config.toml
model = "image classifier"
dataset = "close-ups of made-up surfaces with and without defects"
train_examples = 203450
image_size = 32
crop_scale_min = 1
horizontal_flip = true
translate = 0.06
targets = ["material"]
num_classes = 9
arch = "resnet"
norm = "batchnorm"
activation = "prelu"
depths = [4, 8, 4]
kernel_size = 3
stem = "single"
avg_pool_shortcut = true
dropout = 0.1
widths = [48, 64, 96]
mixing = "cutmix"
label_smoothing = 0.2
loss = "cross_entropy"
head_dropout = 0.2
init = "torch_default"
residual_init = "none"
optimizer = "adamw"
lr = 0.0044
beta1 = 0.9
beta2 = 0.999
eps = 1e-08
steps = 13000
batch_size = 64
epochs = 4.1
lr_schedule = "step"
warmup_steps = 650
weight_decay = 0.1
Rows from block 13, named by matrix and row number. Rows with one number belong to one channel. Each number is 500 + 40 x the weight over its row's rms, rounded and kept within 0 to 999. All counts start at 0. Numbers have three digits each. After the name is the row's rms in percent of the matrix's.
# convs0: first 3x3 conv (model.blocks.13.convs.0.weight, 96x96x3x3), inputs 32-47, a 3x3 kernel for each
# convs1: second 3x3 conv (model.blocks.13.convs.1.weight, 96x96x3x3, transposed), outputs 32-47, a 3x3 kernel for each
convs0.2 081:491486469517511485526513497501496495520515518521515506411425404398402385394406411522552569590619635618641637511484487506472478495467463503499507500492502511502515516526532512527539505524535572602611555573595527550582480468494473458487475464496396388400439432427417409403507491490514506503513513513510509523506500510501496503465471481501505490510507485492490502486482484487478483520506527488485520478493516462479481460494484459477473
convs1.2 100:511511528507507527509510529494502515469472497476483510486486464547553506558565527337302323398368389513501511537520514536533532546541544490475489500492494544535550548507471499447418451396376547482435516446426516469452498459453514469456533485472483487497478477489470461485491458467485457466499484511565543500573558520546539499520500540486463498502478511489491492491493497488487490553527519539496491534500500435443464459463456478467470
convs0.3 077:520449434493456439523522542496513511488464451461443438482487469470489459415440429454471430408412382402382371517521506500491486472479483475446462487466480506504511479478475493479476536530518508514518528538547511527532487478501518499518530496497467497495451472458447468469467486461464461453467468462491502512477480482480475474547592603495511520451459443505497507487485488483478476404404456518537524557575555470501476470479468464486480
convs1.3 084:546514492531509487523504490492488491463482481485506485490513497489492472516516499435426447417350352464432433495500494500502500540544521444450477505508534574555545443420413510503495489499487438455467587592566513538526495509552451470544469469519462460478472463481495500515488465478556538532559546538513489466504477465492472471519483492506471483505498515457452457442436442451450450460519601472551590490528537493502478503511494491504491
convs0.4 109:496481477465463466497511509578576569461462485403362372478498456460460457486494513529555552492502462565546504557597548514531522421403419503511515497504500517531512492481437490495471498494483503506484502502479505505477512505504504507504492509512467472459487502489506528525504499438489496445495512474527506492506488476484481484537555503526523477470472446530518519509502506503505519374440433510574494571660561476485456497506477517517508
convs1.4 103:518506497525518518548550508584532487655620528598545478490507505488488497481492497528533526494480494501499501486486511471520549477520525467505500443472487394402391441441472510517523523521517482524537596632608472533520497454488481471536461467545480470524464437484497487540475453467570536549524501495474485485473475477465470479516502531490493507482485493470468477466469481491501520425520561456536569379468512459466476474475481465471465
convs0.5 084:546566624525549608499529561392428412395448424445469448498513503512534528515531537551542565530523536500475493430447396415453395481507454500499489507501499504498497373369369364401402363413431428439436427453454424442441491478473491471477491478484491504476500497476520521509488489482500506497498498494455457436462454432470464451422454445414429397450450406487484473486483471498493487562534487550497475541488463578551537567526517544524536
convs1.5 091:406424443418431456416441459502496522439429470430453491523506509515506481504506482458475468502494506528539537579548549536494493549495500515514500476465458477457454458445466431427454454438456413436457386421449411441466454439482462442491490454471511521539488500513479468465536514544512482526496486511543545574528548562529551559480454436462464455505500505514494500512500499534518518485459422479498452494489445573530569538475528598509535
convs0.6 106:519527549476475500451433465517516510553551537547556543461504486434454452405404436535537520494485490496469488473494487517525504517530511506515517507515517494493496399373357420425428443457456429419425449468475471465464494470477480459466480472468447419377439416344436419382499431485468437501499491521446442435435441436433426432417436456435435444456486492489490474492509494478492494529540492562568521571559502597573548553523516554525538
convs1.6 094:483504522491508539495511532511460429534482474549533517484460463468455457508520528449462462450442482526519530469509550482521570499533577518493522504477499533522535472485497467481479482474475420499486442527509414497488507512522480471489495483477503402425502390415549452477593555609557499550532488526472466464473487482464478477486489521488495523540515518532542533525537533520533520458476509447482535478518574694628656591488519602490476
convs0.7 071:449465469426425443405406417457466483469469492457449476476477438483467427440424402451472482443431459438424433410429417429430448431430452507508516497505514482487492516511483484487472486490467512516512529531532524539542472493520499490518525506524491473442517475471479422436463453459465447468476451478519528534510525528500512505531527538519505521510506512518510494525519491505498472469503473511515499553527509471485474475478483479490488
convs1.7 100:507496507495480486494477491460448472462462472491498508500497492495477478510493488527501500512465450501463467490483474498496488505503496492477470496488488527520520487471448487483465490508488437428438490508509515541532446498556428482541439469524531489463530495484524496498516536543496501510469460472504490485502485484496490480523502511498486488499490492451451463448451464438440449509498526512508549530538565475472469508491487506486486
convs0.8 057:475485520495517566504510595495482501512488517544500510464467453494477440463435427452466464443465480466485483409359372436365380477408420537550531518556543497581593509487477524482464516492482495493488489493500468484504513501494515504499516513505492452438493399370499387361506500496500473467487466469527521502524515490499486464501487456562530486561523465526506502533507494516490474533607474556640474590701535474475472458461457460471460
convs1.8 061:525474474491440452450414417470513566475492522477489528493492510506503506551544531518533544498482487461452476483478500460457494469472500590561593425455495321268319508520537506510526527511531511571603552591611591617614540476432552493453533484472513478478497471478493474506523488527492466536532498546479490501481498495489506507460435491477460510518513532456468479447458465440447461455548598453546605484523588469480483481479482493474473
convs0.9 082:499532515533564553518554544448457475448459475470468483500522484476469422435425416500497488444453456427428436467451458435402403453411413509490485523496494544509500452448432434454441441472460446447444444454459420428420517501495510496502492486504502504489542516492545527510488471471486458484528487509469471468470476465467469462477474463440433431477473467468470470473477462471476462592497460572441425572431422484481495485454482510477493
convs1.9 093:517512490520513498504493486538538577502507548493505533532502496464444425444440430529521510474453444462447435491472477489466466481456462539509496499466451525499491508515521489504491469480483492487506472468485482483496443517600436488579427453528474519567434498548419473517476470451482472456466454421508515501509518499499506489471464471488482494526517524535535552538538553552552560482451427491473440475453432471503519510518535506513517
convs0.10 101:525433357581488418592518436487445465462418447485457484525560552525562553510512489558544525543520496541510497485437450453400430477440460506502484495493475483489476542529496510502481493506505484501497452486495442463497516502488515497499499492501529551556492534549450483517511495501484450473470455476469513538460495521457468487457543584405479537391469536495533555481507539483493523513549524544564529523537500513491504524504520548526539
convs1.10 105:491467449509479474506494474474453493466456465486480492486509501472505510529513485488496502514535539543549549479430435498460437505479456464453494485469478531509533476448443499468437542516480435484480502539527508528507513489541516480546527489537538559566556557556570572574515522502483494496521543561484498524486491516499489508574601656519514585488485545526517511531527519510515496480527517480539528492528518580452347678567435686698562